{"encoder_norm": "layernorm", "encoder_expert_mlp_ratio": 2, "encoder_depths": [2, 4, 2], "lr": 0.026, "momentum": 0.9}
Rows from block 3 of the image encoder of a small image captioner, named by matrix and row number. Rows with one number within an expert belong to one neuron, the router's apart. Each number is 500 + 40 x the weight over its row's rms, rounded and kept within 0 to 999. All counts start at 0. Numbers have three digits each. After the name is the row's rms in percent of the matrix's.
After each expert's rows are labels from the 100 images, of 14848, where the router gives the expert most weight on average: "patch colour" is the nearest of a few named colours to the mean colour under the peak. Only what is clearly more common there than usual is listed. The data: scattered letters and digits in many colours. In brackets: how many of the 100, against the usual share in percent.
# router: router (encoder.blocks.3.mlp.router.weight, 16x96, trained with AdamW), inputs 0-95
# up: expert up (encoder.blocks.3.mlp.up, 16x192x96), inputs 0-95
# down: expert down (encoder.blocks.3.mlp.down, 16x96x192, transposed), outputs 0-95

# expert 2
router.2 107:508522481520481443489551458480521567517451504420524526559465427533513548443535503543536488472444448501455551489504565545405564451484512550553532455519502496537461510506512415460443491461479440492497497520527570558490474457559511446526484518451468517515488468465454450515467531435470533569
up.16 084:494568429484450513526498524523521577426500467567536515465515452474406508501457510555487570494606541539470418514478504549517529538498507502515511502557522438449525541474527535454437521549479529560482463480495509497459545441489538495509456497512486517528501516527508489517511416476388438498
down.16 075:553491579520586555538485396453470520516494473544392489490535492498521470490532485461573506545480434441501531504488492506471447504510537489504528417516506591499444532513494458550484508552452455492514492497513453478482516535477448512513454571520438452526487577485535473505546541465554525443
up.17 094:480540537524479474542534570506614401504527513493582528518464547482503454507504500438535434474501500511559553489502466458471463443488435408469468485469523493504515526539467517561541483465476515538485478504535426523560535467486394500531570427510507491484498459483553466481515518528557498524
down.17 077:488468484542510493516528461544487516536470481519433523567490495552485519495535452568529588563483512525450430517476475508570505480442541456521509470498470539483450529508472458472460460533479491480460583425541453536478488455555549588437467548502495539606446430495460450540499488486494515529
up.18 088:483517524486465439580491420542513444518483467502536429467513473469443455537466508494522557528443512515489485508450464535563465507472446469507515502522472540542444478500502477436501485566508453521585531520490601478530499584484499483451514414452493500585521524499483451532525540560557565469
down.18 088:518440515520543508497495504409434423512489466479488408450433476421473491474563506550527592551530575524537531520551528463528538522514538459464543436468543537516505506482487494531489491571539555449469566517524553529495498515559525566446489550455532514500494499437525516522466454511519468521
up.19 177:501444511573509405448385493518489458495489491475527459468518501531520549473530455464512585479530509548514503520508503495494470541490544474514427518457540534515506488549530481518562512445501574528456464517514512462524518610489503435484512423536581519479561495467499423528454547434478526509
down.19 188:497514490496559506438431541376549502487487455489494499440512533494481499499539428556488532481512489481511522489581557424442525507482515516482517547457490590487467459535493576490459462508559546478449508552550518554501541563494559541498531422483510470420432524506498544455472469477491512506
up.20 226:473482495535472506544462492433504449490560563479498495463516535557556491534458543479504473499413527498445603540541418535549507423517518539494501455467552539549478461446465486536566460483559484459516481486463499515552432566490498553464560483466555480561497456498506510525468545546489571522
down.20 204:532520499487486508485488448563414490557411524467468463447535458513480493446564550596535546528468489446464498534517474487528494512574504432468574508492564515522417464489485539508435457489550491520484553530516562508466442498542579475505541522437432494522473469466531515472498445513452513495
up.21 032:553502539436501555552518481529462420573517547486459555527514431409422501494487440588546460519541536411483494545456505488528410433497446475490488487472506518486474545459544495496439476530489528480501493543560494463500451523531549460527524463513486509496567502520546563493509470474558469510
down.21 033:443484466503464580522589452508410501488533506542533517547484577519489490519460455517521474500505455539474499526507529467599517508452549451461476347524496487489517465502454517486546445481533528521483546455488561518478502513497471605522547476507545508483447476531519554511463515487468553469
up.22 062:494496483477559544508504555491499488494521487497562537524514495442496423439475540444458503461511536479503534454473483509443574528535497561518485529460496452499531531476446510475606492488557524538435489553566432551514441535481519445465511527532466474489449475594614471461493460526431499514
down.22 081:535562519456474473542495532604486489468423471477469486434489563539456465489516558474501495518486536527443517494503397533476488546485486393511538462514486458512526462485437497510526521547512461482516415503497470464548546530475550483440528559517480485547549592424490540548518502501544524539
patch colour: black (99 vs 35.6)

# expert 14
router.14 117:442442525506480469416526530521584505539513471485501396534567538469516479518502497494530475508454435531510557410504518526484508474505564516536509482554516517562465458540470436480551502441470471482525510506496402471437548444553453521558505517525544528498436552444473485533527472457482548532
up.16 159:451479468553483462527512418496484552537428553453514602529496454492487469434534483550480581486481515545500427490524498490518463472556479481433520482522535507545559561488563474482393501470526498519483466476558501525495482504456452471505488462438418528546530511502573467522437510518516500562
down.16 172:512494561480479552492496501537487493534487469468513444507523450501579537535513486520539530473546413431497513444457512502421444469484427530512449488590532538519429494468504591504619496571553490543512467540514454519468490490517537522447414550535515487472544481468507484445512532503493531479
up.17 058:470482479566482422550441505528572472482518529542491501539532497504549450548507510524543510459485576482518542530423490498538474488556487501494471420500568504548586569459474500452511475432482469490524536450524488467445482533521518433430517427542462458476476499531534427518558498432552517536
down.17 068:537492505458559471403454538418452517552530427455493534521546480502556539512503511460458502528471499427526525527552594498473590475482509500567538498466460552482461485493490483516473507480483551480447572487539484483456573514508478543490455492434574462521445481501434473469532488544466535548
up.18 087:493508483541519445536474519409445513458513531494539579488445456557503444507507530542488525493522536510488458571493504533523516483593437471491485442458511460524531535480512509475476517508514518498490447440514452427501427532504463477586532472447478495623555500497588458483549561496494487456
down.18 102:547477532482494484535539442532514448512517482468540472491540452469560560507514451493432534507493442485498506489525534449445500513443509447533506542551530617521451400463454638472518447522553475495460474526550500509434478550548548538477495521490520473479585465477498532509489483478515512479
up.19 048:512499452467571495417530556513562525548421530465470566468497419536585470514535501549436487510527488557438523512499536526540529526486500452539438515470569504580500489461536520560447535529467438518516464482495511419500524462536492495458566474494480499477508475503488501440525464501397482478
down.19 053:573470570585531506501476473535475525535475457535531544460506439455465494490469536454525499539514442473526509567485388548490513481508459525576573432461481465531529508432449470513572475452531479525527439530510483478503469452476440516540456515477515486481496474579498549541493427566513527485
up.20 186:470506449475528417488430472525538505519522513461546474479486519494525514500480512440512481472506507538512525535543533423530479547471516539484456488492508486499497501527609495495487626550515530521522442506467483412503550506454383546429531538433497536495503561464475557490473565490556475450
down.20 212:542593489479440539551454426422510486438532527511464499519409540491413499517480501485530546493488525547554470551504458586492538423553497517527474439441535478469510489532514460495527438542561457495533498426494480547523488486457486483424487496456532491502478490508481504514533544570547533554
up.21 173:499494557534443502494482562481513611597488468516515513487496486552572518513491463434530515492487482447545492504534521481467549424497547438475515545492588516504460570483516448468445488485553494485522491480526418537453554445485493468542499478483518487381466548479524493483475456443510478558
down.21 166:444552500495464529481558533480493507500549490469468518470452519575552435497483451427482468447483534513447581558561515504518526534473599512525522560479544492537474527544547434528435545467492536522526478509488494509548528469491459431516523429404501500530446523490528478496398467509452510527
up.22 106:507471484513506589468486478548454488534528565485526497485469471486524555560484547491466486503508469532490495474521526491599523496547469541438446391506495496563580512511519420528367536479460491527502498507483585471516518547480443511513547478482466477466472549503555540473451479511474452436
down.22 114:491542493469507544500478560527608504500508470487534496463477568496564433499454562425486515482447517545475529468499414519480554471498482494467514457450442539464499510450472510561570514512511472493534480432490481483498502496468482457533520593525499482609436439489477500515613513534517493468
patch colour: pink (44 vs 21.1)

# expert 8
router.8 115:498593498452440547438482484488523531577553490489544416482486507490554491595477518551503422513437443505529546486521511464511526521438517524471487486509507467505473493465550471501427523530532472463573527595467506500465551495497426478509527417455518510525492538468514547519441499533563460450
up.16 091:443490490437484469473568478555522537520518455501471417478472490457546505505478461420529443514562444510559469490468496535511532504501525500495481522553554510486441474481600531536499465557482509500468463542465451471472552487517420545493532490566481484396515496512511602500519499490554408525
down.16 107:481479531520491448513478520479497452501437536537468532477485498465380487462500513547541547553475553553522530439439421585497512452529510495448491449494484539455538554468474474501543430548520482469506473467495509574521466452523483430416507509478516563597546491483506575500481543528519469515
up.17 053:434521498500433532456617450498533451459511527499509469481492410472507583465531467515522504452552444518495457466539517561481510515529506566512543479528507458544477472448512530462476502508433498491507429510487553441515497527551481425562468544521521521499530502450523541573525514425463479588
down.17 056:477487500458522444575499475427532574445451514516596484449496511487504481547479555547532488589437476516540515522454502514535492480456453507481419494479461540499524554494487530530561477505503482474487501493483470531439522527520496514513408432556541470548447475550523454511555608453514505456
up.18 023:565501498492554472484516533435531499503432515476529430494503496507408548501553468618515572478473524504505487493512509438462396471498469514520554451484441511539582492480462520518476472471448478522509517555580544518558438487481454439458493509477477528504503498485597448506549503462482500533
down.18 021:486539485514523544488499448466508545553444494485497429499522476496559495554496483462523446444434478496522459499482478516581500557478513540504437562563469470511469414570515455585487496482474454460476516525436528516481533472582506557477466477534626526580475511501450491516547533461484520526
up.19 145:539524560510436570437467475467623516522529440529479470490476490449492555523513496469534560521533425549518509479539535510517571398518517518463486478520494456514487447499537420473517518542572509510518429412476510451494525521481513465531477482477523502465404548487417517487479502505512499513
down.19 135:442444470469518550465546517507621500550444513500474601498505510483498457522449446565490489445469540507500533473453519498496472446500511501446460444539566573510554483482441473533540471457554490479569507461493515457504447437511466487505491596498432481482506486535541560486546484496486556537
up.20 178:454472463460542484463470551535514534518501507494497492491521545514522447511471526564492461513426547504430516470478513473515477494497525526456525500477516528446454526488460477530488537563656414488532494503513506486440490442460425526458507594459450471538458542545527546519603474478451499510
down.20 169:467439512484453476475473482517501475390469521445493496477460512504464527506528492571446484515480510595427536476532489532528516417524531560509534466520450516573579505452497488520480534497500498520508444444486490481473527503460445547519509545522515547513493579518596503505461623475509432491
up.21 043:449471602474533504507453575475477445434465505538459535511455501519548454476501418466449511511565457479550490512539467497492500479492456556501421536482474521481508480496572552562471498516427566507570470489510552533525492528502533479570492568503591486469518493516479519423450539465554472494
down.21 036:560461448506491531505448445448470527578516444575525549504483505474522486462507492562478494504454535477501473489457508453494474410520489548517481506462562488554508533484565522480563547442485538561447579488534537498509516489480446548429475506503453446524440511573489533501518466546457486612
up.22 026:539531524439500439540468543474477514465479538476442565534476526441560479561515514506467519502483512492539569522521474491546433495456461493448492456429426469456509558454481435538595475497502515487502471561460443493481462565511609550532535522546569542433508493536453503479495479491465497509
down.22 033:490514456548553580523453477461505481527461500516506440568553423557499481438493532449500555485510535478537455488533493412510527512483481460538486519482494518527498450465486578543488517448417450584483521524595503500474477451416510464453453440566496464532451534507469526498531518530504557532
patch colour: black (64 vs 35.6); brown (31 vs 13.2)

# expert 11
router.11 121:511457532464519537458482560566527488570535488547489546539540571514482526512486542426498428509504541451524484456437555477513493467479439414523442483512472568481456552506521451432464448497504486437532528458454449457421529478490488450475457556523509485572514512555462477440553495468504523517
up.0 236:436430541491514444496526520608558465519412517475453561529516497509503466482486494496445529479432611482477514500515478447460478549504493502437490431497575544530485513507465496521578493491534497479498513466479500470526489451455456547491497612509513525507536513528493547503598523445445502515
down.0 231:484473493542534511492517460491417478525536550472494489454483543463452452495507460523486527435486544443464477484473499486519514465524559477422478522473532560516499472525465491459516479527684486497468541451525535491548500542490471542455460506455448528560502502455501544535556549523506589559
up.1 078:519517506473468502540413485426449455497493564489525493541456445524468528541522458542490553506539525535508476518568488418555498525470491520452522526496507448466488490451527540510472548566502557543486565531489587502527490530510549532503521351472530441533496462523441461473475499499426507455
down.1 074:463425534516445508457589520546507593509563436503523536469470553539571482478436538480548462511469514488458484463510509445502475519475543560507475443516423564481513555568490456456465500452495542499536458504503499526501527504502404463498457513418495489498490585486471478526529544459567518508
up.2 083:483578468519536436508556511556434479525525496505506431491533560461502449514492543521505510513441422508526502507588470547461476432495503443487551541505480429522483569481513512526554602502475487475508537473522537521531457459480453581551554504475463459500487519425546462455486467518411492482
down.2 090:476487494511466493465432509444525461547554484502565417557614516483571423482526603511494465511478482452477485429468522520522542489513497496424519502510527518537466491476553501512506507512484467483506583534548479542463479526464418550515494465478493455467502507528543545427488535576477479572
up.3 040:536509442494512482562531602590535518502521547544512501393523496461530494483505466462539460545465500594487512562438537520481548474466487440509497439492495546522497533539469533568487552542513447522480441520513412505521504413473462469542512497535492514472460530484516458424469488449452480498
down.3 037:495528506507441478559497450556498510534494484511549524491477500531545545465461445494562513476473491444561458524506469489480452514507571485452514534483550495505566507483518497485514393491472519443567500534494530547418445557535470448470475554434527506502541467494534498567489419421585574459
up.4 073:501494482571464558500452501525422527491560446463485457516493494526615577527497579538475505445481528494459494548532516514472527457573558488482504480535472460508508498445469466460525580488465460449496498528459422489488546475491496537556516517521560494467491486477576454540494415428454459482
down.4 062:508546489488467614448540528539556519547529466500452498513521480432561463511444499490502433561508474483479494495429488526515562502437534514466476470573454503560446498582493453509494481476511486463551525530555472510501522544493577427491528490430470433509465515563489555430478479512517473566
up.5 073:509535518491518491503499464506425510558502550555490493457492452461457572524450542552520516528546454540493465485520482457533512517545475513501479516551473415439492465491506551465483475512565462546466518429482556538427422476513533614496575454604471470544498482497490528496519407491489499503
down.5 112:481450525512521527532522502533448515476469439473538470464551516476501473457498538419495560499460466589590542494474417451470518548518545492493476424510511535493522481492452476580565519461488441485481477538488432526511515540512522488474633476450560492520452557500524410525498514499511480502
up.6 081:473573439527439441498488495531565507535477433549437435523482471515495509524523496539505558526475515489487501545507477453441541543463489529488475528500464429546491504480517491490442509527496556486539516537543509433580533524508506580458538507431478511451463535430344523484513484538500538506
down.6 092:497519455546507491438549594534454531535561504502507587445555553421459460523450477417440370523469525525476547498486491469541512543468529528533432479501429486478503491523506518482518468523551487482562521466486472531421548475495545495477546485496531561550488513480532536466467477497514541517
patch colour: white (70 vs 25.5)

# expert 1
router.1 092:471505561591511459490489528501469531521519441507582448421480541542480452556521502497515577512588451533562537506551470503463494464521446476527462495567547512447465569508462521466547522469520533506526477528509405528465531497481464515524502555520439467477466550463565454480523509497410475515
up.0 110:540516535426488533513505518414600464547507471523493455553522492510457563466471526569508450547514493485482462476480503506478502436483477494515452553479450480514553495486516452483494474576423510459471560451487505498501478420531564442529418575471508538530495461545446542450558487522573529514
down.0 114:404551560525456463502487544510398500494525545526582541507495473515613434488491548465458484520513514442488537539514478523544584463524508516486507468445521456507495550477476453518597556433543479530494503503451436444486502470492434452464474512489536522530457489495547492555471465534481506513
up.1 019:454561474485504405546548520544570510463516532475448541498517516438486437477512501448498490468531502526515452501487447492546511538530575587501464478424517454528502587478547539550449552500458494473495397457445547512483534502493506552532502446551521539490486510492434484517570486443446496502
down.1 019:514462513514549563479484511515487570517467482486553461538506531491504520533519386477464508558489484452493494522434566521503546470504477382508490409494426494510483514438560503496518500574463485548491539502453521477472494470500556436467445513487514518519467586553558496467491570459553550545
up.2 111:561472436507480448534492498447617589519453507427497522484463445509490551469537555458478533474532523578503432513528499441468516433527588522455474514428483559481491477471556531526489507444496556536433514445526515511516504420465495537558480540532496531478490506521491505494492511549442523478
down.2 105:445477527503495462523442469470470472430466438537500468557504463588496450539472465463448588539497548507509501510486489491479458495525493445523525538493516410518493528533517459497478531529428493540493555576485489517484525583438544506469511579490472474592503488503444421596489548494512474518
up.3 069:434482559484521436573493491438413396501527577522525561517504485502490493498467478515439418563497533444489510560545467530518508423469460418507515540488479431555483525471543482496509490510483440488536517525484526491520434515475538511418550469488461519499565498562503459493507551514491551524
down.3 071:512551492477443463522452475445495479433492491525501549466468510500451446487513601476504559579564483515505513482486460560484454482535512539559506486435455534451441550440465603453536463515550559525451492490526522502552512532490554564404527451492481547511523472461475479505449489533502504550
up.4 084:573490551551497536495505422527442510553470499527501524543536459457538446456515532543494533523458386436494514543536547519489444478531483496548535512493440449542464500477601460477535479445504473473441553511504601492502464505512459500552464436493532515572550500528544461465493503524479535453
down.4 094:521523546491502537528542462517407464547521486506460574447495520520505523498494517451533455454496489429481555581537477516523499497494475393448498497528580519494471453493452402478569472531548478459554528519530441580547480548474487522475529467526460413454495482528521521513436463514525474532
up.5 118:482500526550477512523487514510422481495499481477558489512525547509490500531498556544505563501537477471525453511442469499435442542448472511573438600515379435436507495455443574507484524468460504488472507547506477519516513457497559560504520486529516476503494486459572420478524536594475558516
down.5 126:499535494538512515527369485543461488471547451524514517478474590434421543521470496476549429481500469565495544382532520545505485473515516421517486499442472550456551510522533465471525482519539542481602437433470504509532514516506497495505506483527432512525458526550494514511493559484505522466
up.6 076:526564513570488492487388458521494485533493474492563486483570531495475490447528535466514530502452502472444420522537501504512527498555493621471545447483519436460517539520506467502524562412423521527467578524447545518517487522517474512460430521448535445512476529487545493520506450499431522492
down.6 075:518486613512552535484518503481491478529456494543455452470508495552518491488485491563471486431487554462482494516541492468482470483472586481531449526554618528537439481481522465495566446493430497497516440466547524509463492512477524581517519521506500488421480515475468515481457600417508574498
patch colour: pink (62 vs 21.1)

# expert 4
router.4 100:471536510515494511423517577514489474533500505507529478483548461528549465436506527524528481558454520467472466483496474520455564487447549523484541478525567548602489531469438497435561472470489520458501587564470456557502526473539538498520436574465459454456492459473499515504517498429527458600
up.0 132:513446463484518474500519502445413539497570505500447521495470535506479490497486532412444493517533535475535520467555462517499513467479528404513564478438549433434507529480553516540523464495510571551520508441504540472468484547497445612492525480528510496486566494570483491465436488548460582532
down.0 129:490495523499561437460487498450445558514515526500443467512486506516579498508486519511555495570446518425518500522515600495497461517472530650543465467479532555464419511455461500524437440486492479450502504513459503523470472453533490492506507388544531487524542516548518506463489571490504463502
up.1 126:498494399543465439513468453530432385474541525464551552510522440515476464506553476542517533477548512478474501424524543569518486499508487507518467461522455483497501505511531520534480493513494540521414563446431578573514453549493527504489443416483478475581466503503489477537483539516450473512
down.1 121:500463498478560458504463571517481525512482479542476468512532519509472478540494591521573528576571559478509498463428489462498463461483574489467498514452505546528441570482490555444495504544578460468515486523503469494429568415442480482460465509508449494464500484452464546515547473506603479529
up.2 100:581494536520521480508448504534453478540505422504477528456503482525514460545483513427521555547524504498569504474440483488523544465527496471467503486467423531442481523445525474514503537544470512456530557505410506501442567573529470564540487463546587505494505475490430476521533436600469456454
down.2 102:485497490484522524433494511427504493458526480478494503520438558478542521527484446404465457476511550517491521494553610557463536476468603462546494500497534553546461504536455452496429485472420535484546573474510512539502516460511533497476493479450509467519506557486488502496475545414517602544
up.3 030:464537484535485493537517427526493476553520495497518418458432506496440456536501481503492545479476481487550445483478486503594498534504488524520499402562534508543561527494514510459589514464459408536523516449510487480529458454527507523562589419527432480503485526509567471555491546554444488510
down.3 030:481550494451490468434471481477474512487468516454523499498532513554531476398485531452526495512550535493520518443571490425483476561563496552531472551476542491515521505576471492439521496511479521492473513493474465502495495566575490499482481523423605485496447409440560440532514559573535456525
up.4 097:540537441546565486496457486489589463438482431489594495524521501531471509496503502493462513476511511569517415451441500478531463539518520491482428533529440416526520464531557521520496536519497486458537495485527586522576449420459524496434541498495535539488479500528470515495466517397539509531
down.4 083:488478439465558457487496545486492474582493488508446598422491486462470503456509573434493472516560596507496492521507497433490509564479525495482549501485557505475443469494506485473470479533534518498497586539524517461470551493472480563480531435521526494446511452454512576532481427558531430442
up.5 058:481498475449525496526536453465556493515522542470529500471394448501578514595444504482501509470580454549465513532513447525500468484496496578542513483494520421545499450441501481475455502451504445482468459501477526431531466550529494531434506472534520549465553498500440461535585546529555550540
down.5 056:516555502475439524558500528526486529538438499456467507538477448530534529518476411543460488544455495542548536538468538516489513464445518420522468504458444557515483496500465504509426431585503483457493524458502513508528437520602604466486478501501503507486478413525530546545476529500584461497
up.6 043:488579458551458474505519513532433476551457480466527491547417472571561461572505503480499503491549522474504546528508567449481534578483469450470488469511510466481518482442533504538448545550504525544476418488531484444617447477574502518505505475472533469446541432489502511460463496523470546459
down.6 044:460509508463524459493494425578571449411497487492527423559513502489609594500500500507509488503513498512503506427522491463549476441412508465497479550446475564546459502536483532461524506509539540521528524552533473527511523482433472482524416528521536553543539538534517443483483445558512483488
patch colour: black (87 vs 35.6)

# expert 3
router.3 117:534465575576549455554430505429405415545595503539505513444462521544464474463455535502475468513506512462495522517506476548509528449494459521513515562460483550427479474420501515512590462511512533492456539532558464533506474570496497541493510482484506467528525475500546542507461509587508497502
up.0 034:508498474498469560466558440502593503517523508475483582463540517410577473557451451519516485417457481544534501512459497542461462441486523500475441614519477425456497494494540474518483523431505487604468501471507559472471516486559500519506460552475500461532476492536521471543465484511486547509
down.0 029:445537482516491551458438503511511463501508521467580420475462510523528529521531555533469466461461547461503524457473484468577579551562547603551534509464523563518480472489504441487501488492469457483509555497446454476430526482532503474542544537504452565498450451476503428469556437529556473478
up.1 213:509507479507510497512460460470568458455512479540443558485442475472474500510452536426512500493566537525478451509524489517511483514488528508574436489506454502508502502512533501491573521466332603516530510417459514415503499542512496532515539545528539536508534476535411487478512511549519503442
down.1 202:548469521512505431437371534472484496484479458545483530508447546495526475493478484404490483515494520537533541428568504465442477489536485474408520496448564542466485496475507465531554536518591522494512518511445518475459535516477445566443525565529504486471553474491457575495514533477559518489
up.2 009:486530530490444440531518443491488570525523512441487490521528552558594539488486461478504501405476457502476477502454513523573438515490507554469479494515505476550473544585503459566495486472554508523447456485427473499433490511531506447451507554550488514492431541559435440527469456500436562503
down.2 009:509515544521501497497434528550520476537446486474483585461535356487458532484471571551535511552480434489505492497481475536481510523535460501513452444506445545432492459487536479549458485518418433473524517466483547469510506526516509535477561460471498475545540525517518499485499416517498398424
up.3 029:443499520486497469475482502516511479482537512486477488522500430537570449474460546574447459535571526534470501424425554518524529541475494524499537493488509434555494451508450462507399563483462511481479420472507518513542497468522549471502538532582526528453510480555539440509493501612462509575
down.3 031:583452529487523530446541464398548467458411453527560567520564490464453511439543475466427518547508484415521568523483531523451569480466498487524489473588505543477523497497492459546516479567501526569516472519462534478458500449479537520473537560470497481507502481488510478483474505541467476565
up.4 061:525582459512447540557564478537467530482450446494559469412493495458429497469576540546519447491527411558489414564541480538501572500525510489494474448560481482451516493479543435467546559525458561461462473509533460450492469473493471487556520533497529516541512490458521472520523526473540473480
down.4 050:518484504495500533490466526538438539528446435516465499511551591480495482467519517453519526545529461541475457532422506517493444546490478414434502472487399473444505455500487439529513598553514463488501559524460548497501584515537509488490504513469496530525453582510556502526488457508560533410
up.5 033:533575402546437513476476454477481477452509469497455493512474480510482515564474470526465530522479491584479468521496526559493539545410580502513478523525478544550530446521445423477521525462522482463479522479439527472495518457541593446572494477497469496544446516539502440513517567462564511440
down.5 039:464478565549441550499564509495357494507514466573512476427514469519472493489549453525493511487542447486510532462478474481508546569575469429482535520516473418477516514551473436516496515474556475471554542528512509474446485553511451452491541579469594501522519535460472494494501453512492490513
up.6 033:500487465493531503475424590567474481524475519505552465513466500474472542481503527492456526526557491513487409473451481444494515499505441608521521556508508451508481535471500519440458510479495486516467547593552511451519567546436539449532451481467471487603470463543507516442513549540476453445
down.6 038:481502518409516482520595447550516517549507443472512465567471486497519496555485461553505610516479523493538512477479574487483471550432479493490488472520502506532465435478445461519467468574590488539492555508490469523435549465469538466478469523494521479519471530419459500521552508570577483448
patch colour: black (63 vs 35.6); brown (33 vs 13.2)

# expert 5
router.5 116:515474433497538513433476472529541447475431547438505506563549497464466451474549479522464551471471545549441507483503479472530498569513502447476571437568559458553555456457537490532465516440551450500541523452505533463541465512488456532460557504447483499552479500519494495457502540464386534509
up.0 034:581474480431461519505540563530496526473530503556555504460462565535534475579466453511477498481560495476542513566525448523404494481462529449486517563477506375555451506534479493559482505484482487449495486406567519536521535475489477498462524477551473479457503511547533449470470514525433485499
down.0 031:441500528496509503499566579570474543497495531464442447491429563511498508437524536476487523460505547508478486457493493498439572518476489609532443451486566472562571440461485515526565532485489533567514453524475481474539436509477553546499483505514478547419497492452494508495492501483517515398
up.1 101:488513439449474518591517457581541380534465528532517520478525506496416470526490475472522447500429537556568497536405500510505460520556502551473492498537508525482524519446511487499427504477487523491538486558482461529472501483471498493465438458540389495519491562485550475498569533551527517502
down.1 086:489418513466545475511464554526415492545587452418532476545531535500522486517505486500456471498478518467519565514459505561519592491502457474502502507434457525533478485581468451475491512551545506450537585530461481436502516551495512420435465499476513435509516501518595451507446519511531508482
up.2 046:502429552448523542514492542493434418590519483518493507516479461512574477537422447446498518533477475541527507548426501546460485421490452495520489533456427531501471555488455572550501480489498511464453550511483503550493530556528504460503576538471521481499508463546551526469445498435518556435
down.2 045:527524469513528468423526435459516437437454594511442505526501483533463462416515482558490422480509472480500563517450521488503477608503511477485474496536520519510430470547533464545509443556555512469565533533485556466519424496475508534463502441491511525574505468457494467522525517545570464525
up.3 164:473482515508446489523526552402527522394484518451462608503482506488491467525523499510490562510560564503512504427553511528466552460448463497458480444466481542482529525522497538452519444480558468516490439445499461493543504472523531469487475404495540570505497548528450516548546504494544457580
down.3 175:522487510491587513422431506514429496522477482535536473492534524454412557506525518518531507507517547492562387504449531432548470466596594504469511452520500491459472509547533448515488502513404541496483533504476531458460560502464464576486500474465522521507480529497552506552518543500473457490
up.4 036:516505481489523529562534486530530502546504510522510510514504480499541579462480430543507473520531504496502522576543472442439398436529426492509552496518470544489479481428471551468550502516493480487440494502490485530446459544520475424550418465459441584533588445459537480465496523552553497455
down.4 036:550506445461536492466482502521431537516501482480481444582456441563521494451536535546511523556454528435529530511484555539515533522491544560561521475467533481469461528541542472610517465539512487470488571457492521502490460475440466491434467592473494550463451462517494438574526481536508460453
up.5 105:489523528472528498495514548470517564457530482470431539461482561539504519586494512451544448523505503529475498488579518504513511415512538422488502521495506596475458580507498581443402480505478558493592460462522528451497544423472509483477522497513485510431459488500488534517516464435542456491
down.5 086:500545504450487465506516468496480555536459520485547484440480523522542477490505528482523500548434548522520597513493534498534522499555535503473499454496521516504564464500508367561488533491565413449518529482388448488512516548502432447536550499443535493538427547432518454465461526502498490474
up.6 057:502441483498538566443457557558514480493533438614485446463461528478497481519461453528512497510480471516483490513503531472545409508531526563496493463513473453522545518471505465470536555472540537507493488576499520517521497490428443464510532479402570487444517475556573608501486464514547466483
down.6 059:443515485522496470525496490491632478552480515434510451523510475479506538525441475519489430505482438497525554510384483573562457561487488525531485532431468459479470449476537512479586520499486474556542499562500532439508427493539541570485527521523476524567452482490459493480480445534496515506
patch colour: brown (33 vs 13.2)